config.toml
arch = "mlp_mixer"
model = "multi-label image tagger"
dataset = "simulated fluorescence microscopy of cells"
crop_scale_min = 1
horizontal_flip = false
activation = "gelu"
drop_path = 0.1
init = "torch_default"
residual_init = "scaled_by_depth"
lr = 0.0024
lr_schedule = "wsd"
final_lr_fraction = 0.05
warmup_steps = 900
adamw_weight_decay_other_params = 0.01
Rows from block 2 of a small multi-label image tagger, named by matrix and row number. Rows with one number belong to one neuron. Each number is 200 + 20 x the weight over its row's rms, rounded and kept within 0 to 999. All counts start at 0. After the name is the row's rms in percent of the matrix's.
After each neuron's rows are labels from the 100 images, of 14848, where the neuron reaches its highest value: "strongest on" is what is common among them. Only what is clearly more common there than usual is listed. The data: simulated fluorescence microscopy of cells.
# fc1: MLP up (model.blocks.2.mlp.fc1.weight, 480x160), inputs 0-79
# fc2: MLP down (model.blocks.2.mlp.fc2.weight, 160x480, transposed), outputs 0-79

fc1.162,110,207,218,157,180,201,200,238,217,241,192,227,197,184,194,204,205,202,187,180,206,186,171,181,216,203,220,202,191,188,222,158,198,221,225,203,228,197,213,187,202,179,210,208,250,243,199,190,221,203,204,225,196,225,219,206,203,203,177,208,174,198,194,174,158,231,197,222,202,225,191,194,202,208,204,165,194,184,229,160,213
fc2.162,087,185,224,224,192,192,228,209,175,187,197,161,206,197,203,200,201,189,190,216,206,207,181,217,164,186,171,193,190,220,197,240,213,197,209,205,208,202,191,218,224,224,215,248,161,201,218,210,152,196,205,190,197,144,190,211,180,238,209,191,205,213,215,225,202,213,222,148,174,204,210,163,211,184,209,221,239,218,136,208,216
strongest on: bright spots; fibres

fc1.278,144,196,204,198,215,181,234,231,191,221,179,244,179,233,213,201,174,205,216,171,208,209,185,194,171,201,181,207,184,216,231,201,186,181,163,186,213,202,190,201,207,175,219,205,182,226,233,229,251,188,156,218,208,195,210,188,213,194,177,206,200,175,215,222,202,220,170,198,195,223,215,201,201,197,174,198,220,197,220,221,202
fc2.278,125,200,196,139,208,207,191,187,211,206,212,209,206,208,156,186,216,203,160,197,206,211,194,207,206,194,186,216,189,218,174,187,213,167,191,204,227,201,218,176,171,214,172,228,186,191,191,177,172,187,168,181,213,198,211,214,170,209,185,197,186,200,172,198,187,224,235,217,196,164,171,186,202,207,207,150,225,195,174,204,222
strongest on: fragmented nuclei

fc1.113,110,206,172,206,178,212,218,190,217,180,205,228,184,182,177,167,230,225,186,180,194,200,217,177,212,234,184,200,186,202,181,209,186,231,204,215,218,199,204,192,189,192,163,211,180,198,212,196,199,223,196,195,188,199,191,197,221,211,210,214,194,197,192,200,194,202,183,171,207,178,247,267,195,207,217,229,240,162,203,174,208
fc2.113,106,195,193,217,202,216,203,217,187,173,206,174,204,198,238,231,136,185,220,197,203,185,179,179,187,201,193,209,206,217,162,194,211,175,178,244,184,195,187,194,220,205,220,212,198,177,185,211,220,198,176,213,170,226,212,211,200,225,198,217,209,214,194,212,180,219,223,193,226,203,177,202,217,193,220,185,163,224,147,228,203
strongest on: fibres

fc1.83,103,208,208,194,184,168,212,199,207,208,156,215,197,177,182,197,139,170,187,212,175,192,223,190,173,203,216,203,211,172,176,227,194,218,196,153,205,241,223,209,214,225,228,205,185,195,179,168,202,235,231,210,191,206,195,202,207,179,211,184,214,195,163,199,182,191,183,158,171,231,221,192,194,209,164,219,216,217,238,186,179
fc2.83,105,266,192,223,193,190,205,192,192,178,199,215,150,174,202,201,219,173,203,229,208,198,208,178,191,176,198,212,194,226,234,203,169,229,217,244,172,178,213,171,177,213,167,168,210,195,181,168,188,197,207,206,202,170,189,182,219,207,194,239,207,213,237,212,215,191,207,229,204,186,259,209,191,210,209,210,210,222,167,197,202
strongest on: dim; fibres

fc1.426,086,220,185,190,233,191,162,195,197,181,190,200,193,195,190,217,225,232,195,175,214,210,164,192,203,226,220,181,214,253,206,207,189,199,215,189,201,188,194,213,216,193,222,171,205,235,201,242,210,203,223,193,187,168,213,196,178,189,228,189,193,184,209,223,191,217,176,194,213,131,211,194,203,199,212,167,214,241,208,209,206
fc2.426,096,212,188,223,201,213,242,228,217,190,191,201,229,201,261,228,191,195,192,214,206,202,225,192,170,208,178,169,191,189,182,205,203,186,166,178,220,203,202,203,228,178,175,227,197,185,204,191,202,203,207,153,220,208,199,204,226,202,181,162,236,205,162,209,172,205,242,225,191,206,217,190,196,198,175,197,167,194,198,164,221
strongest on: fragmented nuclei

fc1.124,099,204,210,196,197,194,171,214,183,155,194,195,215,162,220,250,181,227,227,206,203,202,218,191,196,217,208,189,219,206,178,206,230,177,173,219,228,221,159,198,190,173,172,213,220,179,188,194,211,160,176,201,207,179,209,190,214,178,180,211,182,208,197,201,218,207,196,219,225,206,215,207,217,190,208,220,195,209,218,228,146
fc2.124,112,205,215,196,212,219,214,201,186,209,192,177,199,205,210,177,222,202,216,205,206,211,209,182,223,181,204,230,199,199,172,191,199,195,204,202,174,179,206,199,193,225,202,201,205,204,175,216,192,221,182,192,204,197,174,202,217,211,194,220,201,222,223,226,210,198,172,215,175,213,193,197,233,163,230,193,174,113,179,195,221
strongest on: ring around the nucleus

fc1.98,100,177,180,185,203,203,181,212,204,205,223,221,157,221,206,202,210,189,211,208,239,180,206,198,191,191,225,179,191,181,183,165,198,225,225,202,175,189,185,203,219,181,181,234,201,192,196,195,185,218,185,222,202,224,220,173,166,184,214,231,204,202,270,209,197,197,189,180,179,229,192,200,198,192,166,175,192,223,231,207,172
fc2.98,092,214,209,236,180,182,234,222,198,218,228,181,198,173,184,217,186,187,227,165,183,228,225,211,213,207,214,203,209,212,205,229,196,207,195,200,162,204,196,215,197,193,155,198,198,217,221,193,181,244,270,200,220,211,220,185,205,182,224,205,190,169,184,200,205,191,168,207,203,261,212,222,197,185,213,208,186,179,185,212,183
strongest on: few cells; cells: one or two; membrane rim; bright spots

fc1.122,109,200,188,188,180,175,211,193,185,222,193,174,209,187,215,182,198,208,252,197,178,198,222,216,182,235,192,188,192,219,193,178,192,188,210,176,213,191,178,191,179,195,221,180,210,152,219,224,186,195,199,185,234,175,194,184,164,192,214,216,206,203,187,195,229,242,224,196,196,175,186,197,197,195,188,216,171,171,178,211,193
fc2.122,101,200,182,199,225,140,216,214,227,233,199,194,208,193,211,191,164,225,197,202,217,213,158,215,227,181,192,211,162,207,187,209,204,166,221,195,194,197,221,167,192,197,188,215,215,162,178,232,224,231,192,185,187,230,210,216,199,211,189,227,214,195,183,181,203,205,199,225,210,255,207,202,181,180,180,191,206,181,198,197,195
strongest on: magenta stain; fragmented nuclei; membrane rim

fc1.183,104,204,174,192,215,189,175,223,187,208,220,208,177,240,196,195,257,179,195,200,223,225,202,184,197,181,203,181,185,191,184,162,178,195,212,209,182,186,184,201,215,197,201,244,206,209,208,184,211,231,186,188,213,211,191,191,192,171,203,207,211,232,277,188,194,191,220,185,182,196,182,214,197,184,172,155,188,212,230,202,219
fc2.183,110,201,179,206,192,205,253,232,202,172,219,174,189,191,206,205,172,187,241,187,187,173,214,195,226,229,201,205,204,203,200,205,238,215,198,187,141,186,204,230,178,193,201,180,208,222,183,169,212,214,239,231,178,201,217,193,204,197,224,179,197,183,203,202,178,188,159,198,186,239,210,197,172,187,206,216,204,192,177,193,202
strongest on: few cells; cells: one or two; membrane rim

fc1.141,087,170,208,229,193,182,171,193,209,230,203,192,194,228,213,200,184,166,223,173,207,213,196,214,198,202,203,210,205,225,215,205,243,207,224,167,202,203,193,193,185,199,212,202,216,169,185,177,237,176,184,211,209,181,217,232,198,184,182,179,171,217,187,191,212,157,181,208,183,261,174,221,199,221,159,195,193,189,176,167,199
fc2.141,086,219,219,204,224,191,239,232,194,202,201,186,192,203,190,216,202,224,209,204,205,185,206,186,211,207,194,215,203,182,211,218,210,196,212,182,147,204,233,172,186,206,173,197,196,210,194,197,166,190,197,198,221,219,200,150,185,197,188,215,215,185,210,194,217,176,200,214,205,149,212,208,192,174,211,215,176,228,189,212,197
strongest on: ring around the nucleus; green stain

fc1.9,105,224,190,153,165,225,189,198,232,178,223,191,203,200,218,176,180,200,214,222,223,197,158,184,179,199,197,214,238,200,156,212,192,224,192,160,201,191,171,217,220,180,211,228,261,193,186,226,199,186,220,198,217,244,193,186,206,192,248,172,155,205,217,213,187,202,192,216,219,209,196,272,193,203,191,231,195,213,213,183,197
fc2.9,094,229,213,184,212,222,194,212,192,183,192,197,194,222,176,194,216,199,173,195,210,203,195,214,199,167,184,197,190,148,215,177,218,210,211,218,163,209,238,202,187,196,197,202,156,186,203,201,207,186,224,196,215,191,191,213,171,174,200,229,195,152,189,192,197,220,227,205,199,180,195,193,208,211,217,183,208,218,206,195,181
strongest on: fragmented nuclei

fc1.229,067,227,202,227,195,200,185,215,188,220,183,169,213,184,210,210,200,183,165,174,206,221,210,179,184,159,160,223,220,242,186,212,204,157,221,197,210,197,204,206,229,190,175,189,216,164,204,173,235,217,201,200,199,201,196,200,227,179,228,234,200,145,213,202,224,209,192,199,179,211,224,202,203,195,194,199,200,144,177,205,198
fc2.229,072,216,191,182,209,217,189,181,202,228,190,195,191,202,195,180,215,222,222,220,170,209,196,205,218,221,186,195,175,184,202,215,209,216,184,180,227,143,212,195,174,203,203,165,208,235,161,233,171,190,201,200,210,198,214,213,195,242,205,190,183,194,169,194,226,211,200,219,193,192,206,179,206,191,198,200,194,233,211,203,160
strongest on: membrane rim; magenta stain; crowded; cells: ten or more

fc1.410,076,208,223,181,200,241,212,167,196,216,204,205,201,205,218,223,255,177,150,204,189,229,188,226,219,177,198,187,234,218,175,226,182,221,167,225,228,187,223,191,189,200,186,195,172,213,209,214,199,179,203,191,186,196,220,228,187,189,209,213,248,184,200,217,235,201,217,189,215,231,188,217,195,208,217,210,226,209,198,173,200
fc2.410,083,225,185,213,198,217,185,204,200,202,238,183,192,200,190,219,165,201,221,219,180,211,185,160,246,219,202,192,210,167,227,191,198,221,235,177,194,196,185,216,193,217,213,204,228,170,166,192,216,216,197,213,207,202,182,205,235,212,217,205,173,203,237,185,215,199,208,197,206,151,202,205,206,198,225,179,213,183,206,166,197
strongest on: crowded; cells: ten or more; smooth cytoplasm

fc1.148,093,185,227,186,201,201,232,218,214,194,207,178,221,197,214,217,213,182,204,212,224,186,180,185,172,197,256,185,216,171,152,201,170,247,198,214,199,188,189,154,200,192,198,226,209,211,231,204,218,192,203,193,204,206,200,186,206,188,213,186,171,202,143,224,200,183,221,170,192,195,179,190,203,243,177,165,209,208,213,194,217
fc2.148,086,177,174,220,211,198,211,223,208,184,168,208,202,191,205,199,153,217,215,210,187,172,225,199,208,198,183,219,226,206,215,208,207,186,240,210,191,172,193,182,227,204,221,218,200,192,187,215,155,209,214,218,214,165,155,202,215,210,192,183,202,198,218,211,222,167,189,234,188,226,199,207,215,181,229,207,159,194,154,234,205
strongest on: bright spots

fc1.33,091,168,210,172,211,193,219,201,212,197,197,223,200,191,166,223,178,175,193,217,205,202,144,203,203,205,183,223,195,201,191,151,185,254,204,207,191,237,185,221,198,168,166,186,190,187,209,165,237,209,201,158,198,189,209,183,213,183,215,205,192,217,209,199,177,240,196,203,219,212,178,180,214,219,193,183,226,184,178,183,177
fc2.33,088,227,242,195,202,209,208,211,199,221,186,213,213,223,209,217,199,180,180,200,202,231,214,215,162,142,175,187,184,218,170,197,205,189,185,219,193,196,230,185,198,217,134,181,200,169,182,236,194,191,192,215,201,192,180,182,189,186,207,196,182,220,182,196,212,216,203,201,193,191,208,181,207,214,209,173,193,237,150,255,222
strongest on: dim; out of focus; membrane rim; bright spots

fc1.459,089,188,212,195,162,207,192,152,178,193,196,196,178,184,179,186,186,197,150,211,215,188,184,214,194,163,185,195,239,201,210,196,181,182,207,214,204,195,179,195,215,208,216,186,200,204,221,233,244,200,213,216,226,232,204,212,202,183,161,181,175,217,194,210,197,188,230,180,197,174,206,184,186,213,186,204,180,209,216,208,228
fc2.459,089,243,186,213,173,178,199,226,216,216,211,168,212,213,211,170,195,199,216,187,201,228,229,173,221,177,195,202,193,201,228,196,208,193,190,162,211,177,215,202,208,173,226,209,183,237,213,174,184,202,198,164,197,179,168,223,236,213,216,190,202,181,201,212,201,178,196,204,195,233,161,220,211,178,206,192,206,182,187,169,201
strongest on: ring around the nucleus; red stain; out of focus

fc1.3,122,207,204,210,219,222,209,169,186,184,205,156,188,192,187,220,206,190,220,190,195,192,208,217,178,171,216,228,221,219,196,215,171,187,178,219,182,193,191,209,190,234,217,203,220,204,218,215,227,182,197,178,186,219,186,191,187,213,222,200,172,185,163,177,223,224,182,194,200,207,195,161,183,202,202,237,201,191,158,206,219
fc2.3,109,204,180,184,183,210,211,254,215,207,168,209,195,202,237,194,202,184,196,191,202,230,213,188,229,211,213,194,222,212,186,192,201,232,208,183,227,189,192,175,189,180,209,193,190,202,171,216,179,202,202,171,195,202,227,172,179,159,200,223,217,173,245,204,217,221,173,213,196,204,196,207,196,179,191,213,219,238,232,203,189
strongest on: few cells; cells: one or two; smooth cytoplasm; membrane rim

fc1.419,106,178,178,199,205,202,223,188,215,178,173,195,207,188,191,204,207,186,200,177,239,195,170,161,208,217,197,203,185,197,199,206,180,222,249,181,221,219,184,205,208,196,203,227,221,188,185,203,188,199,189,197,206,193,207,173,248,204,205,214,207,229,187,199,213,209,162,193,197,212,247,225,193,201,200,167,217,177,197,189,219
fc2.419,099,204,195,222,185,205,192,215,191,231,227,218,180,203,175,205,152,211,205,217,236,199,176,184,210,204,173,229,233,200,137,200,210,194,187,224,203,173,227,223,243,208,181,209,171,211,207,177,195,192,214,181,197,163,191,200,188,220,190,178,183,220,205,173,157,184,234,191,213,185,192,206,194,198,216,176,176,214,165,239,231
strongest on: fibres

fc1.44,087,216,215,194,213,219,203,214,173,212,193,196,184,181,212,172,147,180,195,217,222,200,199,154,178,195,208,196,205,206,187,213,198,205,184,210,204,203,234,204,198,218,235,191,176,190,205,152,185,228,168,208,182,203,210,178,222,210,194,190,205,187,175,205,182,151,193,209,211,220,240,201,184,190,179,207,205,159,212,188,250
fc2.44,081,224,197,208,196,194,182,183,242,223,195,207,192,221,199,200,192,224,185,205,182,179,208,217,202,201,193,195,194,221,213,214,195,228,220,196,179,176,179,208,218,182,200,189,212,198,202,223,200,199,197,186,204,204,238,235,204,206,212,221,215,167,206,173,190,206,191,247,187,204,229,214,207,177,214,211,198,239,165,195,139
strongest on: membrane rim

fc1.306,082,166,204,180,164,218,208,218,202,194,221,198,169,241,196,154,187,177,159,227,203,210,224,187,195,210,196,197,179,200,179,198,202,204,222,194,205,200,177,183,206,194,193,225,231,213,185,186,198,199,216,206,202,217,223,196,177,192,206,196,214,221,244,205,185,225,220,204,198,180,198,222,208,209,180,200,197,205,208,186,156
fc2.306,088,222,205,200,184,188,230,245,226,226,188,177,231,167,211,213,180,227,237,172,200,197,182,207,178,188,193,213,223,214,232,204,191,211,196,230,194,200,207,206,191,203,180,202,170,224,225,201,202,218,191,227,179,210,178,196,215,212,184,168,176,199,176,191,234,163,169,192,204,259,221,199,207,200,193,177,197,183,192,215,192
strongest on: few cells; cells: one or two; bright spots; membrane rim

fc1.11,085,199,191,171,207,205,218,219,207,210,214,196,185,215,214,223,151,203,212,198,186,184,175,193,201,204,196,205,190,242,213,186,207,151,195,213,204,198,185,188,188,223,186,210,188,200,227,177,183,223,223,242,217,204,208,211,195,211,224,196,204,192,175,206,207,190,194,212,244,181,226,208,201,221,224,174,245,218,220,211,190
fc2.11,080,206,207,187,208,206,170,194,188,206,219,194,195,203,199,181,212,193,230,189,180,215,167,205,193,202,207,185,194,203,193,215,237,238,209,164,221,202,173,229,193,208,194,197,190,194,204,232,179,200,188,194,187,191,228,242,207,221,179,207,235,193,196,203,265,212,203,205,171,203,224,164,217,223,183,218,176,210,214,220,208
strongest on: fragmented nuclei; red stain; smooth cytoplasm

fc1.194,102,170,222,226,188,192,216,176,180,128,203,183,203,200,178,181,173,185,225,218,193,218,192,211,194,192,190,184,176,199,188,235,161,216,185,173,194,202,205,178,201,228,214,225,209,187,228,220,217,172,176,212,219,143,206,194,184,209,225,158,206,199,193,213,199,172,177,215,225,207,212,197,193,208,179,232,218,198,210,231,229
fc2.194,093,260,194,155,183,201,226,201,209,206,196,185,182,228,208,194,185,214,173,206,220,192,192,208,203,206,181,185,218,198,225,161,183,213,224,243,158,234,196,214,220,182,199,202,155,195,214,165,175,193,202,184,208,177,196,210,191,166,207,218,226,188,226,214,184,188,214,205,176,199,219,205,190,179,228,195,254,184,202,208,181
strongest on: bright spots; yellow stain

fc1.164,109,201,189,197,211,181,188,207,205,227,220,201,203,235,217,198,197,223,206,179,180,206,171,180,193,185,331,228,212,161,194,192,201,151,204,236,215,215,179,206,206,201,225,193,203,191,220,200,178,180,190,184,204,221,189,175,202,204,223,204,195,204,154,192,178,224,195,171,193,194,206,213,228,214,186,169,221,227,203,190,201
fc2.164,103,175,206,211,203,200,195,207,193,196,247,187,201,211,221,178,236,185,207,197,213,192,242,207,219,191,157,162,197,163,229,185,177,212,177,223,183,150,201,190,204,188,221,206,208,207,181,183,178,216,193,192,199,173,220,229,211,169,217,195,188,216,197,206,198,199,213,200,202,200,172,200,176,184,195,217,196,220,236,197,218
strongest on: dim; bright spots

fc1.471,103,200,188,187,197,178,202,216,237,208,232,173,238,182,216,194,211,198,221,158,186,235,250,199,198,182,213,191,205,179,210,209,163,237,177,196,218,201,188,216,241,165,223,225,200,232,192,199,214,210,201,187,183,218,184,205,187,185,205,193,194,218,227,220,197,219,164,230,205,191,184,195,215,215,231,187,195,179,262,184,190
fc2.471,112,207,190,197,212,203,222,205,178,203,183,243,173,194,219,171,213,179,217,198,201,191,204,193,164,218,188,184,219,220,195,191,199,180,212,180,178,214,200,174,197,221,181,230,190,216,214,216,189,166,191,183,191,238,182,195,199,203,163,220,227,234,196,213,176,214,204,195,208,206,187,203,210,208,194,200,233,242,185,227,227
strongest on: membrane rim

fc1.440,101,220,188,203,194,201,235,180,167,190,193,216,186,210,214,222,189,216,206,210,186,208,149,225,183,209,188,180,193,222,241,178,206,151,178,244,216,210,188,187,185,211,178,234,180,206,194,178,214,211,178,240,203,187,260,187,214,203,204,222,212,181,172,194,198,208,181,221,187,209,198,198,201,221,190,182,236,201,210,186,218
fc2.440,095,198,255,195,180,222,205,213,204,189,213,180,179,200,201,192,223,182,225,192,198,184,198,192,186,184,218,219,185,240,174,218,206,221,183,159,207,203,209,218,195,215,183,221,220,172,201,231,196,192,172,178,204,204,198,203,196,199,238,221,214,182,214,204,212,188,215,200,194,163,236,214,200,217,214,159,194,222,220,218,214
strongest on: fragmented nuclei

fc1.416,083,223,184,177,213,199,187,207,187,189,205,216,234,193,204,199,236,191,204,250,169,218,186,184,187,161,198,210,243,220,195,186,192,202,199,176,230,219,186,177,172,170,193,181,230,184,207,189,197,174,211,221,200,182,146,202,203,186,158,202,205,162,187,205,201,182,165,254,213,198,226,174,230,220,138,189,191,198,194,232,195
fc2.416,088,188,237,192,207,199,215,192,200,192,175,210,172,203,196,229,126,188,232,182,195,193,212,214,206,197,201,199,200,152,144,206,185,201,183,219,197,172,197,221,209,190,175,190,177,244,223,203,222,239,193,227,225,242,222,216,178,196,207,184,182,208,204,203,201,197,226,202,172,211,219,234,197,144,214,188,190,218,179,195,185
strongest on: fibres; green stain; out of focus

fc1.393,109,186,201,177,209,197,220,194,204,224,214,194,181,251,190,157,179,211,209,179,189,209,222,248,182,226,243,180,187,188,220,198,209,170,219,224,229,198,211,190,186,194,183,211,234,180,209,199,195,189,186,218,180,180,194,214,171,187,188,180,160,209,168,186,188,192,222,203,227,219,160,193,196,218,249,193,187,186,174,215,168
fc2.393,108,127,190,200,196,192,178,227,185,191,203,205,221,167,186,223,230,191,224,223,204,188,234,188,200,207,172,224,221,216,232,166,172,219,224,193,184,216,202,221,191,194,210,181,180,171,213,220,187,190,199,166,211,224,208,208,237,192,213,206,223,190,203,188,205,207,209,223,214,226,231,237,175,130,191,216,179,189,211,196,247
strongest on: few cells; cells: one or two; out of focus; ring around the nucleus

fc1.446,086,197,229,217,205,211,215,195,204,208,170,210,227,235,211,188,189,180,214,213,219,183,204,212,199,188,211,226,176,194,238,233,152,179,178,170,196,203,243,199,217,181,178,179,212,217,206,204,240,175,187,200,209,192,221,217,153,207,211,208,167,204,207,221,203,194,178,210,179,263,175,198,197,215,179,167,225,167,193,197,213
fc2.446,096,219,195,205,214,211,197,196,201,220,202,205,153,215,181,231,222,201,186,222,213,203,214,190,195,191,175,213,223,183,209,203,179,176,216,187,208,207,235,189,183,216,176,170,163,176,162,204,188,212,156,215,227,184,176,180,200,164,160,220,202,235,190,192,199,263,231,192,212,155,210,219,189,186,214,186,173,222,204,197,209
strongest on: membrane rim

fc1.388,082,199,231,195,186,184,191,211,195,187,166,229,177,252,195,189,210,193,205,182,157,223,187,257,188,212,216,202,204,200,197,199,193,146,206,198,194,188,206,203,198,211,235,175,157,194,186,201,166,185,205,174,220,180,214,160,189,174,201,212,206,175,168,223,207,200,239,190,185,212,213,209,214,212,211,216,209,207,188,216,217
fc2.388,072,207,205,221,203,226,190,201,204,210,218,174,240,155,199,223,215,219,163,189,198,152,191,151,191,192,183,220,202,179,185,205,197,204,152,194,197,228,209,216,192,204,209,214,230,213,221,204,193,196,213,200,192,202,204,222,234,231,223,177,192,213,209,164,217,207,141,191,214,178,195,222,200,192,194,203,193,199,223,191,208
strongest on: crowded; cells: ten or more

fc1.255,090,212,180,200,203,188,203,173,201,216,219,197,211,253,167,177,208,200,194,205,210,204,221,240,203,206,189,179,199,240,186,218,192,219,194,215,199,217,191,195,207,209,190,205,221,180,215,210,243,203,189,183,213,211,207,237,224,197,205,189,204,208,201,185,180,189,169,229,182,179,169,230,198,168,255,185,170,197,135,183,224
fc2.255,098,256,176,248,196,207,194,191,206,175,203,154,180,187,179,200,236,199,222,202,183,136,215,188,241,216,191,203,216,169,194,192,200,194,220,202,207,214,199,209,224,213,211,180,234,230,158,204,211,183,200,208,200,172,213,195,211,185,204,205,187,200,206,216,222,178,208,208,216,212,232,180,236,150,203,198,194,176,154,229,168
strongest on: membrane rim; ring around the nucleus

fc1.106,081,204,196,198,173,239,197,230,190,211,209,228,216,189,203,231,190,203,218,183,253,212,169,174,197,210,213,210,227,209,194,223,203,172,191,220,214,215,198,183,217,204,204,198,235,197,213,224,186,240,192,224,225,172,167,182,182,200,209,199,181,246,182,179,192,205,195,181,202,189,181,196,221,173,155,182,225,212,199,192,208
fc2.106,078,205,210,211,192,187,209,200,241,177,212,194,210,201,208,186,198,207,176,158,180,212,203,240,202,188,196,197,201,160,197,202,206,196,200,200,205,180,201,168,193,203,178,208,180,211,219,185,190,191,200,220,184,205,224,211,222,211,210,210,208,176,226,209,207,155,195,230,178,205,251,181,174,224,224,203,179,204,182,194,178
strongest on: bright spots

fc1.448,093,193,189,175,185,204,189,203,187,233,227,165,191,242,214,207,204,191,200,212,182,209,197,207,197,208,231,181,194,183,189,183,192,210,214,217,171,203,193,191,215,174,220,193,205,197,185,249,197,201,187,200,172,208,222,174,215,155,202,190,166,248,204,201,195,169,174,195,222,155,182,172,197,213,227,230,195,197,234,199,182
fc2.448,102,169,206,230,187,199,206,182,186,183,249,219,250,209,184,203,206,158,207,230,195,201,234,191,198,218,182,164,189,167,186,195,228,172,197,197,219,186,177,206,199,202,220,189,184,204,187,201,207,221,194,190,211,221,230,252,198,198,191,213,196,181,177,188,154,170,194,180,181,211,193,220,182,218,187,202,206,203,196,178,224
strongest on: magenta stain

fc1.235,090,176,194,188,215,203,177,161,230,178,214,166,210,208,219,195,217,209,182,176,230,224,223,182,207,181,216,217,198,219,216,204,234,210,186,215,194,167,205,200,205,226,225,201,192,166,186,138,201,234,232,207,176,193,201,157,203,239,201,172,161,190,196,188,209,206,229,171,163,246,181,202,144,200,203,211,195,201,236,206,207
fc2.235,093,153,185,201,205,205,175,200,213,190,184,196,200,199,202,220,157,256,210,193,187,208,201,198,179,223,179,200,200,195,200,204,205,169,196,208,223,208,145,211,187,191,199,219,186,181,207,218,223,211,206,248,241,212,189,166,170,181,184,217,252,219,196,214,207,173,208,202,187,197,220,186,176,139,207,190,136,184,207,186,197
strongest on: fibres; yellow stain

fc1.280,085,205,204,161,220,224,197,155,207,205,235,196,177,202,214,187,200,210,207,250,185,164,224,214,191,186,225,229,182,196,204,217,188,197,201,203,203,207,220,227,186,178,176,219,204,196,198,189,214,205,171,191,204,179,212,180,187,196,202,199,251,209,241,169,161,161,244,207,171,216,188,213,174,224,246,217,201,184,226,193,199
fc2.280,097,164,184,197,164,208,166,174,193,183,212,179,191,204,184,211,198,197,187,236,202,226,186,204,220,218,184,180,180,202,213,181,203,207,189,163,202,206,166,170,201,203,229,188,249,175,219,194,202,176,209,233,211,230,173,197,223,238,186,230,171,200,234,184,210,185,217,190,243,224,162,202,193,198,180,188,196,181,174,196,238
strongest on: ring around the nucleus; cells: six to nine

fc1.72,110,225,204,202,180,204,229,203,218,187,175,212,217,232,201,186,214,206,188,162,198,191,189,236,192,172,195,170,213,176,214,166,187,205,182,172,197,213,195,190,180,158,188,210,176,219,196,193,187,240,207,187,181,197,182,206,194,200,214,178,198,199,181,193,194,213,210,185,228,213,199,201,201,188,224,199,205,211,217,190,182
fc2.72,123,202,212,210,223,199,206,196,187,206,173,186,166,180,229,182,227,186,220,197,196,180,207,194,173,167,218,274,199,247,218,212,197,213,157,222,183,214,202,229,208,177,202,190,195,210,211,184,194,187,187,174,192,214,178,185,190,202,157,206,191,232,209,180,202,182,188,183,172,202,155,189,220,185,173,241,172,191,190,169,231
strongest on: few cells; cells: one or two; cyan stain

fc1.169,065,220,224,181,195,192,230,141,184,216,203,223,229,191,177,165,199,191,215,208,196,192,197,201,195,209,225,202,183,183,181,186,191,172,199,189,209,229,208,219,196,179,197,193,153,198,213,239,195,191,182,188,213,176,209,182,222,187,203,230,189,184,200,191,203,217,212,162,227,207,220,203,197,213,211,178,199,248,246,216,189
fc2.169,068,181,162,202,222,203,196,225,222,190,194,179,193,194,231,216,211,207,191,209,219,195,205,184,193,187,171,219,210,191,196,219,224,199,216,218,189,171,227,172,180,217,241,204,259,177,198,189,176,205,180,218,190,204,183,234,191,237,226,204,194,228,191,216,225,203,236,222,197,203,174,181,206,196,185,207,197,189,192,166,234
strongest on: magenta stain; out of focus

fc1.2,103,187,205,242,247,158,198,218,212,166,158,192,206,221,205,211,196,211,175,187,202,187,211,174,185,210,191,156,192,204,221,154,195,201,171,189,213,221,203,227,202,202,198,217,201,245,189,216,183,189,171,192,196,175,180,205,208,217,222,207,209,205,188,196,214,196,175,170,197,169,214,224,233,199,199,211,224,195,238,182,179
fc2.2,105,234,217,190,167,171,206,205,222,187,209,245,256,200,194,143,203,202,204,200,233,184,187,238,221,179,200,211,197,208,217,176,223,208,187,205,177,193,218,223,232,208,203,190,217,214,210,184,173,220,202,179,217,209,216,211,174,194,202,169,206,218,175,224,190,215,229,206,182,209,210,170,163,188,214,212,192,188,192,207,181
strongest on: crowded; cells: ten or more; out of focus; fibres

fc1.220,089,186,197,236,170,191,244,230,178,214,208,209,188,219,196,216,221,197,191,227,185,178,142,208,210,176,182,180,216,216,201,215,207,245,195,222,195,217,218,196,212,206,173,176,229,172,167,196,232,211,216,246,207,191,202,195,240,165,206,191,204,229,202,223,187,213,197,196,181,190,218,156,211,193,196,188,192,235,186,187,151
fc2.220,085,204,247,147,216,207,210,183,222,189,171,260,214,186,180,223,159,200,210,231,218,201,228,184,193,216,191,193,191,197,190,196,235,216,217,154,209,177,160,190,186,196,167,208,197,194,192,225,218,210,198,206,184,170,187,202,182,189,178,200,214,167,200,200,208,196,213,188,216,222,211,228,206,241,172,197,186,164,163,203,203
strongest on: magenta stain; long thin cells; bright spots